Weights of a small autoregressive pixel model: 20-pixel images, trained on simulated grey scan slices of phantoms with and without marks.
Rows from block 3 of a small autoregressive pixel model, named by matrix and row number. Rows with one number belong to one neuron. Each number is 500 + 25 x the weight over its row's rms, rounded and kept within 0 to 999. All counts start at 0. Numbers have three digits each.
After each neuron's rows are labels from the 100 images, of 14848, where the neuron reaches its largest size: "responds to" is what is common among them. Only what is clearly more common there than usual is listed. The data: simulated grey scan slices of phantoms with and without marks.
# gate: MLP gate (model.blocks.3.mlp.gate.weight, 336x128), inputs 0-127
# fc1: MLP up (model.blocks.3.mlp.fc1.weight, 336x128), inputs 0-127
# fc2: MLP down (model.blocks.3.mlp.fc2.weight, 128x336, transposed), outputs 0-127

gate.45:518487523546542494517543517475471499467486481476505475505519513474533505530518525474474536503517500512497505526535464523488470491510520469468526512513534451520473511444517487525489500515487517509502467471521474481563542503487504490453491505525492524486459533524537512510461492563488540525503544501480489492492507483470518495491512513493547513510494506491536525513573515510493470512518
fc1.45:530531521501485525491476523509527469494502469533512517509499491517483474488488487505531502555517511477554510479492496497501553486493499548495521487547482555467484534496514502471486502505458465535492485471525502529526491492478515532467500537488489501546502453479507501494524491517483490491476479515524466505572504527494500534499492459464552531475531494511470535534456506508487549477485
fc2.45:446513497495494529503516483491489476488528503452508490472493518467486469509477550457498523499497494492471492493485533477500486502489491546519458507483535498504488474483486471545522513473501520529495546542515490511486499470536459494485470450494519505467438498551490516483450523507529545480499490507474507479472483504472473487513482564530463459506479489526506477501534532509522514458499
responds to: streaks

gate.253:537466474528456500481512529496502478516493465543485483477440513494477544516526487496457515482514522516489493472500411493470547507526501513485478525491514496509453507471511465537528453500519531494529504496485515503488507473487524447456477495508502515514533507512500531434506497497481489498487460494475510515501505484511475507473537542496457502484486508501485490541511498512486453530480
fc1.253:489482518460473506470546485511465469519503494487504485522500468504510480472489529529519553490509478487490486496492449537521486527468484514520528525455496508477521491494524499502538547537522504515495537506534518470569488431487519494492492493486531474502502458513512546547508504518496522520517486462492496502530483508497470476512484450507486496489437513486464492450517501450492502524493
fc2.253:530492533536555498475471501493502500546479508505490545484486494496500506534544459478475465506495522486506498478505507512508493468546498500482555503500515507510475479492505488572500478497466496489547474507507510522473493493493503494489485518492457542458499513470522515477431477534502479476500505507521527517475501524535515461495524535504498484460566482502501526543535460532470486523482
responds to: side: left half; streaks

gate.107:533454501506535531513529520439482518508489494531482481527465504511489512532513498537521513505483490472442481533479482520534503525488507471492510508517503465468547494466478501507478537537482491512500451500469513541441494518509515489478513476460491480482548527516474479527503548497505506520534491519488505482502503497470531501494499491506422539461532509465487516547500481491487474503519
fc1.107:504536481444518439485540521496471497525509443511472489527509497497511497540514548525504495549475486467499495527484483493474493515481508509469477504508538483499462526521495516524512524519460495447552470473529534529483468479469497478486521486491467469504531475552524512529511486500501523508470461469476485502524515489551495487497467523484490501469495479501480501552522466507484481468510
fc2.107:473475463513480539533482527514525506490524538523493483469464506518522477457464527508474493507508508489505489504518493475459498483446505526511519497499466521521437518479487517438474486499471487449461496467522475514503525494520495507463511514474508482515483520475469476530461492489459537466528526515496582478507507514496542480464520511509478454456525503512486502485476498513491503505517
responds to: belly

gate.20:515506494442510511498488515522517525513484515469487486472499538505512490493505519512474485516539425510525487461523487524510515477536485485485534495537496448534526489565499491506490494456494543541539486530460520506530508490518540450456510483488510507552541486482524468511518484518510493483528496505523524461511478495489484515486497451524528469511478493500487500492446499483473501485545
fc1.20:499521536484482524513514488512480466521493457459499458485521458469505445457452503525526461507514544483540485493504518481531518509485476487489473485493534508523472497498510511505487511539562505458509508534488497470520458543510462543499559474488505489497475473515505512508535485518525526491490442527470495534468459506503476497487501517492507506445529473486504504497546497510498519495514
fc2.20:513502486507512529529495501484523511493487515457519561534498524511486476489500500501521523586510422536464544497481541528496508522497472524464491515444504506484531531511471485486475510451479529531523481462484491483498480507481514482523486485435477484511517529520505500487530478519546510541492516480541505477491487474508500489491470482470471519498501524501477534523504526531501516490511
responds to: head

gate.3:514557495475515502518492518516496508504523458516552512497488498512509513534525479495490523475499509472478474495496492489495489486514538507479496536461496507482487493516496485470502448543470482525505530522525498494471501508492475481505522542455469482518551512490508525460538543528520470478487514545530502518462517533484494520480494471471470465541549496501572484528524484469543516452515
fc1.3:501425534488520471497471468507502493483448509510496508479511499568459439495486537495505484478562531505512499530498497479547501494469474485469536498513472528497504496441532480473538566529496490502564494504514532451474503510480497520499511452470492498491494500521508503529527496503471511511483524504516505529491475529468539500486492490490526482513512481494493528515495479490501507496475
fc2.3:523522524445512524502534480502477496523505478497509497535485488520496537519464467484455543500499516502460484494516481487493509505524495444526482522489512514507499485502512557508459496460462476483522531531523491494496492547497523501516515526498515503490473530501448470480504473526551503496485492473496485422512505511519441537472514458500474500477466500498541487469525494498449490463475
responds to: streaks

gate.232:518481472513482497494531568497471515509486543505527501478471468464475509502521529492527506503518448505519499520482478479510531523491504513501500561480505488489501516497500462496496530529528539524488505490524483559491495516465461528523512486473532480499470566470489470492502480515545547512521531521496551479514501495495488498495511483514507482440557484463511492476456502468498495517543
fc1.232:521486493475474551515500508524507506487476451513492508474539533489535529516498473528473487539484512450555505471494506491490545504518527449487525503488507481442503531530527484521498511493517543453476523453508483524552473500488483471451502537464515476497529508506523509524502512488518505522536481492502494513457498472487553526485537514530461518517501510509479479488454482482523502485509
fc2.232:487515528495536479541478473504485528472525509474490491524512508512541501537445509457514549497471497541469523504508508483497499460499465476545510559508512504516468475489500534487523499495483482513550496493481508454473467537484519479508517474488492517505470476517524508535480508474454504532533494482510469536495481432519498514519496481495500523494533464477498502507515492426531462489491
responds to: dark spot

gate.288:487499485455448485507483503473496498510517453486501494514497522458526526496525465504524467480500478477515501473524532483519525521511496495499575494455517511483507472480488487479477463487511506531495547527526491457495526488483542480459498493475508472501480499517535489466496530497482478487532561518504497517480446524517487478440506473462555494489511468469508503519503492505442522532516
fc1.288:486537519486525480541513498498509554516507475543498480481536530496505505516530512534525506547492543552489486517496538512476503533518506482488509517481510466449484535514530517524539487499508528493463488484519521510511499527538461491492464505485515529507500479514528526473488498460508453512500522503494457519430490494535526479511477468519489474486446461484506456491516504485505490553463
fc2.288:495480538490514484448522516452449510505517517453525470508533485452494489499460503539497505463524462495471505526477529506511494528524531490514505524518495518518501510506518509505478510516522468492486468496523462507493513456447462512481509496496466490466513538494482437531532510529468503510555485461544509493534481472513493516535526483469481481490517528496455478503515508549483511481471
responds to: streaks; head

gate.301:498453488519523535483541492522470488535529519513485534490501476524492509481469501497465526435457439461479459482458505525449516463537515505506515507512505487510514487492516526509458569513478520526515509479521530502550491520504505492538506495532468462533501495499524475530483482510499462517497509500512520506516481483464522495510498532498540490521496527535501516473518459486475449492497
fc1.301:479504488496489481489482514485482509495526588492492483481507473555491450525513515527483499540567502481476507482510520478505521490460542479480500499513503480539547503511444481522490498522547522504502488529509506460480503450486476516498481483440502531487499517492487508518554479464481482517479517534496541474493484491506485496493483485452526504477520521495506496487450509542485487540484
fc2.301:475505491498503518502531472487496506491477501506528458502488513497523528484525497476510491499502516497488490529480458527529485490532466511513499509463494481521493464478557504519475503486465498521516485523508459562523501509524559463503503524542458465501493481534481483516494531527453495481572512479454460536543498502486528494520520527518454464480480520470525482520554506467517473486502
responds to: head

gate.174:510531484533511503531546475513542434497474475541490521416488471464466535488507481499520487509467500492502484485516487518498555453464506503503520508487475503482522497507502484499500470521442474487474482468498502512499485498462443518525477432535538504496494515517502478498466518509480485477549534516522481493516485527488552502480490497498529475489512490507500498494479542491485512502528
fc1.174:514527455505484489461506443477464500478536467526487450543501511484492507488546523500458512515510509557521484460514497468509501527492468510547457497489441518502497481489467484556527494554515476510487498511506457496508480500493499522487502465486469482486498485488516482538489439511513503542488510455539520533530486491514446477490504467495479507506484517521503509498521509483523486478519
fc2.174:488516464488525504462521514513538472434482530531527496461496488491474531441482516513510493515478532488512487485496522505505475516536523470526505510452554497487511456454529512489461468493485507530512457517459495510505533523508493509511496461505459530500502501523482484470491501425509488469476503547528537501472497520525497505522452501499535495480499480518475498483454485503486476529511
responds to: side: left half; chest; several spots

gate.218:512493521523452472499532496530500556557511499487487511521545525537521497473497490489524561480517533548486505497477497496480493542444443490466561496534504512521454502491488487525476485501490534451484528477493510516507484469470480512544473478464492499503468491501502497466477493520515505511500503507541518479503472552471537486500477470482466512524506505504512474468474483514505503515472
fc1.218:449494512500534473492517513528491512484515476440495549561542470486502448509494534532546523518511518503522525517523476507508506538459525486522475512534479490531456450505510458502499484495497518506500521469494507505504508500502525543466483498433520549464509481486500519452481512481494506487514494491481480492530460486476508534540514481469502478494470483542530506475503484482532503506480
fc2.218:518500474505507509558493512475497480501518523515531478466466513474511521482478505480485504510505506480531467510500493478507536486565486514494461536462491526478506564512511530487488476525545456486483504486513520500507454514531511464488491466552518495464517559481469462480529535470499477499477508473483461552529514524535498492479459510504516488497474512533479481493560505496508517498475
responds to: head

gate.304:508500517512562485529505500496520524445499462472456517503488505471497508456494500518511482513500521480518480512520504508516518503505487497493467539544542515509553501518478520459468482457559460491441510545524506524483529512490531470506508535526489516512489533540521483449489493500500468496492498490498504504498541489471478515534505450495453478498488455459497484501481468468523485535497
fc1.304:480529498474478520493492484510519511518552578528522507531489528503473478492488470470498552486500522514500482535505486508498472501490465481474496491509487509507480504500456509523506484503491535557502496515501514514513486498502450500502501489517511502493501468537519525547512484514478474477451533513497467511422488531493571493508527492514487519490494442564454509517474533519510502524487
fc2.304:481520525469552475483544488524535477500478479516512532485454530516534452502494541501499462469483479513515510527498517527486532489472510457488481475519520497494510499488528499534476486454536465483492491491482506515465486473512493480484503523497446486482513520465517522532506477529476490513483502474495429522514528512511516558506454552534482530516552497496479519524504486459508514474499
responds to: chest

gate.299:480556539522500495511529521445478520511490482497518489460490502517481503451496497510496544516487525454471458513512511486456550477500467533519466476534526533517497465441499516485515495494498527513535480522488498481447487537515505560510491511486516452531500546461507475534499518498472537505519493496495517521481491500502528532527546468521500490538535507488484497520498469495507488477514
fc1.299:511532463507520453554452481511470487534486472512523535496463511483493485558439524482513478450507514510532517483473495521499530515481496532534503500468495487559497492494464501468526506530471510548497459490505473487533494499505458495533491536536499503473504478518500534481507519545489463467475469498495543520485491529482482481530510469505502558504500517502504490492518539499506498526494
fc2.299:565486521510524512475523509538543514506485472552495481532542514545506512487487486507501499560510507517515533489519474489497519475531532485459522500511518459442468522499518457526481499499486516482516535524527502490523523479505493471493524460511527487527527458489507467488490526510510525493448519517543437491499500507486447498519465524498470512465496468524482498515503532514486518526524
responds to: chest

gate.61:485479481474487505529507499457528517556522519505518509581471514512469476509429484505488496484498503491477511480469526520518516504517499529533457470488486517499494492513497479537484471449475524497463510516488554504449506493528491466478539497498521542497502478509503517485499476504485513454492541502517515586502486475485518458471501496513520509485542506514518499526494481530505497466524
fc1.61:480459519517515514479522521502469509522497522529517526479515486526510496459494459487492471477524460457531487438494496483513499489527529480526499538484482487559520531466494476503468537529468484487501462515471510528460468473511493475495479457490509486490556536523470493539515492483495554541505533502522507494515530473530532479552469483480490534495471498502499526488519492492533520465505
fc2.61:524481505522491525487485519453502512501519515450527479516500487502500523521507520467500557531484475483503469499488537525485446483475503479488499462501462541484531498500493510494529527485470495532512533478522561496485508472464528560490520466496469518482498509469517498533505505500494471480531495479493492513522442536509472535472517535493449529501502522519522468533497466559481464517490
responds to: chest

gate.328:493484513471532487468495494524518543498527517503470470565519483502509516529533483491531515460512503533564457499500487523475508548482544469515483483507519486525488510500499492538514482504511569494463552548524500481531510462517488517511504475499521520531502497467523521504521496506503485490524467500514486500513505509514451525504493536537534505483514492529521458547465527486461469466509
fc1.328:499494494492480531542496500544496466532533464472484529520484509465493492503450498489496479516495510488501485452539527495504500440541531491491473482464498507551490486522493493532511463521465514498524499521510500516488487491518556480447472487464496465462496473450514463486519485484479518497550556508516500503500489450492480508510501506467480519481527536555491536515513495536520475483490
fc2.328:488540479512508527490483502522517481518475484504493521480486493506537490493558554514544499473514517526484503466517523483503521507469513468495481478535534504518524544494490484490480497511497502508466521508501506465479536461530449518491523477541481525510540489521471541533472491490509519490504499465454505485519538535527447504520512504484475519529483504499489473544438537466441467516523
responds to: side: left half; chest

gate.283:482503477489488496529517493506536493512484502520467515484545466533486507505483490489501503472487487554511458475421511495493517510514539527533542470507470465491465488510512483562498460505502513483486457472486486484478490525511499513483506505489470504505514445525483499524541462519486477502474513503488537515501494499504579489467547513501511536518513529485483495515552469459533487527473
fc1.283:486496480484460493495567518493489517494494496511500465472527526488465526516495457471483513458513525503510494507482470467498529508517475518496472464490513489434465492465499466528549486494556504482481480520528495520534495489516525454529498502486557469499503510518467475498480497554492531531553498533470518479469493466491512474507511497520495539506451457482507502468474511513520531507521
fc2.283:528510490530487472541453466435498490486505524507506488519500492545478520561507538490489497494518524524457505479535498515527530491519490463515534504473497533503526517493467490491536491513488492535501496477498501546488487512505471517454517489497469494503505517529564491514514531458509487493473455507492538476475466506531550519472475503511503484436507501541510475529468501485530496491456
responds to: bright spot

gate.332:490502514505526499518503528528468476495468445499550488448446498513492509467532486506519485465475524542474505512508501506494479504502500536466501503510564506478506470495500506486508483483524528500504536518492518498509526518490503441519498507457431515496488524483484481477506470516491446515538505502524495511496504486513510540484543474476457560465469522457523495489524500508523563492495
fc1.332:490505516502500464506450509476498451477481431496519509495517477522526459498491529565499523502530490489450446550520501510523530498483485461515524494536511484483515478483501497516476506451509441508502522472537537553489498488478482499507487520465493549532498472524522492478480465514498465469451494492489508510515521530496498478534470493462488480492475521497477516472534492493490509520475
fc2.332:509511479491493521519523524539507567555507533504503480496519493512478528467537466469506482524489505480542484510498463503470492509492484502498509538458478462518518509502523496529538507577487497517506472506455495465440486485523467490489448490519489513435467537474467514474503544525468484516512488495466451500497513521508491523497494467499508495473505484522485501509480500493512454489533
responds to: streaks; noisy

gate.316:492488483469520502480516503552521509479534504552478486477475473483469506469453482471523513495507524489523452461542480526499499493511498513516493520529471508535492463478530462529485509550474478470520464486500506494443481547496534533518499513516523508501483478515475458490468509491504430491521543546510504478518505441504512521507485481541503514518481495501510465537510499481486473473473
fc1.316:477473519517523503511570495497486526440503511501482486509501526477452549496514495475512470509486537535513499522493489501500487463460471497459482521510500479516496513502512478483513478515516519508504504483493472483536510514490502506484529469532485537533522527463526484480412520490525501531561503460499507495502501522461486454512502452557510499507479472517544507481509507511482453530505
fc2.316:484507514466520500486475510494482532526506494464470512510477513520513486493486481583523489507471486431498532483503461526479471490530488515504479507513490521479517519494507501481542501490474505511485511462464490527473496493488528504489495546501498424494480520521477503507568462487518458532519512530538483479495519454479534515506533494516508522487515563546465469492503481484498532497508
responds to: bright spot; chest

gate.296:565508497459475548495487511469509496525548487496489522516449541492522447494501489546492494531497482540511451489496536433524524497504451487538500500502494468557504501493502484474535485456501473538493539507491508484513552480471493499518514517455486502513450494479537491499510497486479508481474484519505495491529480478507511451484521494497500498511460483503490525525477464488483504512537
fc1.296:536555493469488523490518487500484472459516481524549494460509492489491511512568501527507532529467497543507532502478506491498511509491538508460495540458539497466508519542476527493540529470521501475512541518501519476495516498523483456494542517464535539482530493478501513518510533497525519522517523498509479523542483464498498494483514489507515545467529531480510468464503532467497474535478
fc2.296:420444477552537527509494496524517546489500462509461535510508522483486507489486517486523479479517484464507478509512515475484493474478488457535479465488484489538501521486531479473468487527461509468517481492531498503473538549493506537506487494543501475526502477506488462467506449486531513490513479502507468469489518502447488466485488515478454468522506505508484492545501500505461472498501
responds to: low contrast

gate.281:514511482519543505509499552460527486497479496495450492440509478545471509537436496489522497514495500455479469503521504472535511505485524461507507452538528507486486471498463510522504511463500498487539529444487521486502470466504536524464523522517518539506522539475537483537520518494500529483533547532491514485499497522524529522513501502487503486544460495493482509511533469507516477496497
fc1.281:471475509494468525456482470482488478519482456483506473505531473466466488510543496517480490486528523507509489512470487521513451520486496473493492506478489466542514480476492535536535529517502457480509511438450490480517529517496523462526501551470504523561486474516527468524491488467508498470502497488546505513524475539485535484507544466508518504496527483512490516495534499510500440529517
fc2.281:532481493497463492483487517529458525481557534502494513523435519512516496537442513515530531527509449532517508510525553453499518507487504527509551510474500523488541484519485498515538481491499523483504503523524512495456482457510495511464509452497484459481442498487474504504498484507471488498455528520464508503537513449469509492478490513506518497495497488497518485499465508509526446508518
responds to: chest

gate.284:504507503493474514486522499525479475505508499490511492512500507510528507481549524501453486494510494485497483515472476482508489483482486520516548447511488489486558534523496535523477508476509541532469481565496482527473463518484522481455472491490433464513557458459479487477513514471445456546503484511500504471507549501508475504485483514498459481518492499458488527484531487509505490525530
fc1.284:513459442541520505498523465504462472508495500497535463514556532447517493488443517491457519493498494494515487567498505491516491494537508472533525485494527522460512502497485539514432533513486488549486493497485500502514495480480469503481508468495470460474513524509521452502504504478502487484510489493496502509490509509504556541502507491496471469470517522458475492531522450499495528482466
fc2.284:575518517523520492514471494499524529526544477530513508524475516515515450530489525494537509484518494538474534448502518522493530531531514494480461495500461541487483516495511468502491489496490476517513518528515484475495491508477507449496500516477491454527504458555546513535509511513471489512521468500519511479475493531493469523480510526506471498556531492517480490470506503540537543521462
responds to: head

gate.50:497488522519506490499537503482516529551436535496519507519512504499479492503488521494511529473538496484485498486491465528514530491434532526501517497484530474582481492505535542491466489483480561447495446513482528504490507471507521526511490546455516519496498518480508481493464526453469529477494531523535516463501532503489547501487497480514521530469510519507511515495511485492494509516526
fc1.50:519474479451484517528528521498474492511517537512507462478453530494484487440541501507502493537536507501521525489508499517477469490497536443488502488487511502474497504513539474519481504491477437510500486455491497488570509449489500437470496467493484529492489472527507551501531506536507514522496483515503473499472472493503487472466463503508497492511504518515512474494470466566474492490480
fc2.50:519510547485524480539492507533507483517464515459515515526511479513534538443523485475496538470509521521513525533483521505513471516487535542515487541514512486555484517474503518480528479509532560486505456497507479503480535506436492540504482489531490500521453482507508480550473482471510511468479543479526491538500518538504492494511508484463498470489501490501529528488471488538524467483502
responds to: head

gate.97:540473513511501496531497479585509460494503540491530476527504492499481521499476514495495524518518488523527530482487489523474539513478504508524524498478484464524490474500522501466538501510477481522479508519520519473491500518535462459534519520473449509519478544475506488487508544541525465541435487540504466519480549484508492478472524510480479500503450495463497507478497472496522542483496
fc1.97:513491509487498512492525511479525496539499464493518496578511487494503514436511475506512499501536481489520538504500517513474518478469536472531471526484467473475493508478493478468505499535526500460540446467460478500491499516497491552480529472527488497496504480458522474521521495463497487514494470519514506499530505488446529519516518523519550455518502481506544449470473523504534487507546
fc2.97:531514431498498468539471526531451488538549475505489486498504496541495484521483521484486512535474514439476469483495487483474478492506481498522498493507501477546498539471530482505468507471452495522552487529473514518513484532503465513542502488506538507457546493493502514556500502486488516530499515463524545482490465506544505461524521512490476518511498499505493514514493489537483534534506
responds to: dark spot

gate.115:517525498499498476520486509484479460519478500508501500559483523507493508548474465506517506487480481522499503563500517473540486508472528505507473473506474497480490482540575521483519480494461527505502469489554516501491515519527465509488509484525533516533511511533521516499484495516512496513512476484481492516542539581473526508518481500527465468482478501531511504553479457504557510480474
fc1.115:505505478508519485513507505510486457525482457508502519509482504487545516506484484526505492483432498521511508549472461516485472510511491454499492503496494516515444524463446528550448515503499499513525487512475535500439466489467514498486522490478464483542521495499484506525490510538510482500494501479531488461519476528495506498468447492479498529496454497517463481563512483467486494486552
fc2.115:515450508498516465475536485490486496520502487480458487508521548475495488530495561508460519494509505456487501496510540454510522526509536514500507524515506486497557485502549458508503464507494523498461539521453498509496507495518443524528507485543494502530507506514529483510538469469451479453458536507473474533466522470525480500526528504508504479472511519493526478463485522519486493521506
responds to: head

gate.131:531545506506476492523561476525534474467480514452522490509510510481526462475556529523527512481473476443521520470494468531468482467478523482506512474480499493519474533552499472509499519533500467474498511488501504492534518519496465486484432513483493479518517499512491535436510554496520500520459531529500506493487533502473518517481531509472473493492521485476474523485511496472490503515480
fc1.131:488508476501537497485491504494458557507500488494507499506497504538525519492485507488508516457510460498508517494536504485468487513519494495532501545523488551477479475481488510532494502490507435482501505498503502537533488546449504504447486501470498527548512485558510513455516504514491505516531482479503586497534509487517514523482536469513514522516488455518509562487529488504508499477448
fc2.131:463543508490489476501481512532528507521479538525439501497456471483484477506522491487516484489501492463514522498491502483514499507486501477483461429505550470521518507498505480474518516487487493481510482481516452462533514488558505529515537513476533483476530477513508509473486503523474504511501531514520457464549541544475486446544476507503485526496512480454518485541505482523492529464496
responds to: low contrast; streaks

gate.266:473535498465541541506501477491477559515512440482452549534457488542512527503532466484478504534518452466500506534494461530481543467517499514537521521502536486509463489509508459492523475500446512537512456492510525521497514493535515509487435526490493506473463472491528516478504511490485511496475509508525510500496500490524485482480504511488507512511495512471484469479531504505499487531544
fc1.266:489524566502467512493504499508458506493543472475540469487481481510516496459484498471547490454497465466490505520496536510463490435485510470514506517492496504502533483452532456502491461494454507494470505511496501505523527500493547478506490505491518521460481458487457470455478521515507489493515510505543512551489501493471523509457507492523516504504485535451492522469462517474528524496480
fc2.266:497501483467513479530497464483531536487482443481466520512512491516454465509454485517471483496492504435499492493463428518534528516547481511491462497508526492518465541537504463497509495465483489444474493494468457509490479470531487486493526478510486489525503516510510478557498507496480494510476500488486467496514548509519523468519490511493505523484528526514493488514519512469517471550548
responds to: bright spot

gate.324:485479485490508492532519504515484443465512509498499472508498492476497554492512485487531432524476515455511456498479483472490501490509480488488514507460504519554464540501470525515488485547512508489531518484516472492497468553482489482473500495471515460470500556490510500525483506524462461501484488474518527493558500477490496486481540495539513459509451551522503505483510504476538459486494
fc1.324:543502489542517489520509509481481518524528445508536556479528491516492464529454506503481553490492492454497512479522502490516500512504488472530513494492494518500498532504476484517523494444464512480536456545508529495510493520464494506440480477560490539498432519502475522515462493495482521535511502498502542499489493511521517523533486464481492520496533529487486499463501479529467467510478
fc2.324:529503499482467507506473506480562494501555537495486485520488514487483519489555530502538495519512514506522468501488509490484490474524495505519463535485516511478500544490483473482450517535505479506460500506517476525530481546489505513475490506499495450506486457492528529528528524496498489467484481483480509517502533505491486470488518517513454459520474439471560493531496574457480518483500
responds to: side: right half; belly; low contrast; several spots

gate.159:499465447493460548486527502495502501508515512504497529501546511489516441503502519470547481527491477461482501454491467493489549485553517505532483507472543483478481546509508494490506474497509472544512486501480500506500498475520496498526517488481467496549489497480527505476502475498500517471447543501554493511509538513459538550469440520470490474505525538483506502501491477496469511488503
fc1.159:462488482509517498497463487488502547489476516514531552477516492512552481538518554522518483488524486459480494510494482528501504476496505529462472529507437532508479550495453477462501516491547509521522464450464502492497490510504522501488468500465542496508498514534497477553530491494512510518477507534485511505519507531500505512527552508523524514466517517500515481524551511526505461499540
fc2.159:522493482501472556504535538501464504503468488502524500466488526499472488543540502502501519494485528530508518507526528513475512506526505473510471463541525460499466493487440492456477467476480492492487468557536503488514476477460466520500550458510497490490496483519467524494466509449478506506519510520540488535547533483485537483485459537503478478502505497481515527459501495510536495521521
responds to: bright spot

gate.291:539509434510493479510470513496475519511504522544518519494459521530473497479514470501522482502451474481463510508488521503495525507484499544487497501527470500498526499491479488492476498484516509461454472485484578490495528537510493540527550513506487461476531540503520459486465515486502474483472525510499518552457502513517518474485527565544458471488498485511502503508492523491490512479461
fc1.291:511534525502503513467477469506554523504464558492517508508486503514521515529509531493532497484524513483471530497508497511573514488505476505507475486478499508538508539554520526502531456514530498511481514519501521535514496526443495582525495499511493497565484479495512465470513446484459525518473499549523483503474507479492509481477481520466503512500499506526466488511500503504466488462500
fc2.291:444484452483523488511504477508519491519489428510486490498514543459472474453505459512491502556488493483567472515510474486481556529482489508496466496501548534468479501442511480489490529472468505518509503499508525484478480448549508484492525480542517499458510552500496496539495499515495496471505505500485492526497496460483517493524512495488494461502498487508488487463476463501509511526521
responds to: chest

gate.147:483519515541486531494499504506475541499488458480508565498482483501489493517490498500507483522499502492477508493471474523536499487465460488481477481514483522481454509439543487535461495521508455539537508535523496508547509520514480504517464479500509518488468477534518487544489542507524452522514522485472531506521525544498476503492498486455550449479496472485503507512500509547560497507501
fc1.147:508509473525483484472515530491539505511474529513525469514468488478518494483519514495507477473490502507491489485497479487506510465472479477484470497519494501497462542495483518540488500452561532535497516502495486503501489518451439555538495508499514495506500498478433518463537517480513539506512510493471503474542487486528501503522500522505478467539525510481508492528515483440520406517488
fc2.147:517486554484472517475478515467523464494477511488510493456494474504468501500504546560507470492468541504523488505532551487523518486530497470550454534521488506513497436488509492452487487539525477551512492480507519510510536499480528504453529522518496495512467484476490512504471484509499490525504473464502501501523526511482520512511482496537501550545533534530518537482482497475514466473506
responds to: chest

gate.318:511497500487516458492502516514545481497520525489518475501490499529487534497495478496479502482554510494543484495492453489454508512488489476436545483482502475536509504482506504565503520467512492482470510471512481499490486492527479503487520485487467524495567446489482516533521505511517497504459472518532501481492460548484497536538541517504510544503475529479568492525517504495492487469550
fc1.318:545494543510488507510506508488460451514496523492536499513501566511499479466507518489512488492500437486488527544483501520510521438497465483496482517503519510531496553497476524487503493511516530486486509492501553510534477516502495514496532500498509508524492518509501491485459542498474495520485483511490488509590521496475504524535507505488529493445425464486521499498495481550511502479539
fc2.318:498543486508493540502489532518516504494534504478537463515450460499500492477455493471521503556465519495544482476495472495481449470510509525477529506479537478529507488483530509460516520473487531497541504527468516516494493455487517517451438491523515485479485504516477490512528485541491471483547532496495434509476474468499504492468465493492482510521492467531537516507515485492492472477500
responds to: head; streaks

gate.76:483509508469503439471501476525539484542511543489510460528475480508473505450498546502495497530540504486532515535479497518493505498509452496515514486501496502492488534491471488482516524468534529497490488504481522526525497509518503470447517489472460568537487512486542470523529516489443521498509510533506535525491518464516479554482486512458490534449499487510498472510475480528482522494489
fc1.76:498480468495493486502522440518526453499531486475526517492537482529514472490506537526477518530528520475502509545471536494520508521462509495480516536550519519472488475518459491512497539516541543504550535512503505520520474522471541454484517487496445505517463468502481496554523535502511494527486467529525501520518510517493532508478489505535507479496509500517448518493503531476497480517544
fc2.76:477467483480527481474554492494498535478530467498473469504484478511517506488510519476513479458526526470504479475473485477499455480527486497453453462485554540503504515474515527511488498500515442469510450508522504478503495490471480491512499513448518515546491505519482546461513533467498492519487478515528494481454507509514479531503478481492469487453482494494467502510503455472520518552465
responds to: dark spot

gate.140:470503450488500551525518506507472511544491515507509533491479460525502522479501499466472533479559492521488536489462507475550479487507510496496522525508490507544486497466498504488497529517549529506537521506521527488463475498515498529498510459477522492517505481470475507537529537462504530512484487495478536489507448528561476500441495516507481477487485487497505492521557507512489486472442
fc1.140:472532509528491442520481465491483497511508505510523522502493525438530506560503523513507479521485451478494513579506483497485500508491502529537513552501470493486491502519455470463506503505506509496485466506494508474444479464498493538512485519465494487505506472537498503502517532501515502510486455527500548468528468491519486491477489476532498549465503505507455483477480484530440507483512
fc2.140:552478495507521526458473529509512511497489551490517502451495537499512539520476492531522515451511491469499525448466494496528490439465537506517488466516517479513527497506516486509544498520527488473564522487510496485514522510523478531513550474504490563480431519529482498525491504540506517518485501497511481515508500514488515531525531504484488516517507519465485476537523465519478508512469
responds to: chest